Rows from block 6 of the encoder of a small masked image model, named by matrix and row number. Rows with one number belong to one neuron. Each number is 500 + 50 x the weight over its row's rms, rounded and kept within 0 to 999. All counts start at 0. Numbers have three digits each. After the name is the row's rms in percent of the matrix's.
After each neuron's rows are labels from the 100 images, of 14976, where the neuron reaches its highest value: "lies over" is the class under the peak. Only what is clearly more common there than usual is listed. The data: patchworks of several textures.
# fc1: MLP up (encoder.blocks.6.mlp.fc1.weight, 640x160), inputs 96-127
# fc2: MLP down (encoder.blocks.6.mlp.fc2.weight, 160x640, transposed), outputs 96-127

fc1.145 064:565489473509512442497536566569477567475470542420522487526576562538542537476447406523462453535502
fc2.145 064:434574597487508492438392469429484513570468527591514498552499494543477471524575548538488562448428
lies over: striped

fc1.594 076:574508457504488475508468590569510433515498524549381478545545505539477521463387468493511337475462
fc2.594 075:394555579505511496449483474474534580540482544548541485530517539546488503489541526546469643449443
lies over: striped

fc1.493 060:495484480506522440496526531602494582497499558464582472453502495498513494575450393546524544538422
fc2.493 060:455446522497496514444363471440487440574463512510571481474538491595442484485616525503425454428508
lies over: striped

fc1.536 240:483597454480557548517494522390487516470573595554470478460506573557512489488503470440425444442433
fc2.536 231:470614455436499529496511444507453475395487453532477453587492478466474529448474419464434511572476
lies over: cloudy

fc1.482 065:461534487568509504529612541594527590533493589533490516590502529564526535522480486577452510507446
fc2.482 063:495461574432516535457289522465457368523449498520506430345500472505504436475478526507493498491477
lies over: striped

fc1.366 071:550506467445443433491478550544486507490462535468519474542546591482482507395478478480502585575464
fc2.366 061:501527534556522520492404477470511538551468538534571563550548507565536531529609498559453452436507
lies over: striped

fc1.603 058:474506464548575517536393425622469488507552433528381575457516456471453486475539505506486460464516
fc2.603 056:531522482469486494487629549473554499487499533491452453571520565545490538473407518426531632546469
lies over: crosshatched

fc1.208 068:474504509557536540491616517623526464500523502569525520653456427500506492611499514502497439441468
fc2.208 062:535487574399502530496405450364474502508475527569383403366481521484549474401544517464369480514450
lies over: striped

fc1.155 061:542484528497500444517530537455493475473544573631460538584479449446564546494445527578436500403367
fc2.155 061:406569577469512503475418473613500505558461435482466398472478515573474486531514443442460510508543
lies over: striped

fc1.541 069:512552497595546515446503514594538389480516541557448449491516469583519450439579525490493401517439
fc2.541 059:453484523498496485504398521404429577612504480563517485498499466479520465499439530559417529465480
lies over: striped

fc1.271 054:543544529472506498480559492514528557428458513484397530493465517459499468527446515564426413416540
fc2.271 054:435536490602509476455428493492488384579483493528454474472495511507495482492651471504445501592498
lies over: striped

fc1.382 059:388532485495411467479438532696489377533548493505389488489484494458409493487441563482491397497523
fc2.382 056:574460527527492550445596434356550614475484554551529494550491526602522513447546480520497620508445
lies over: crosshatched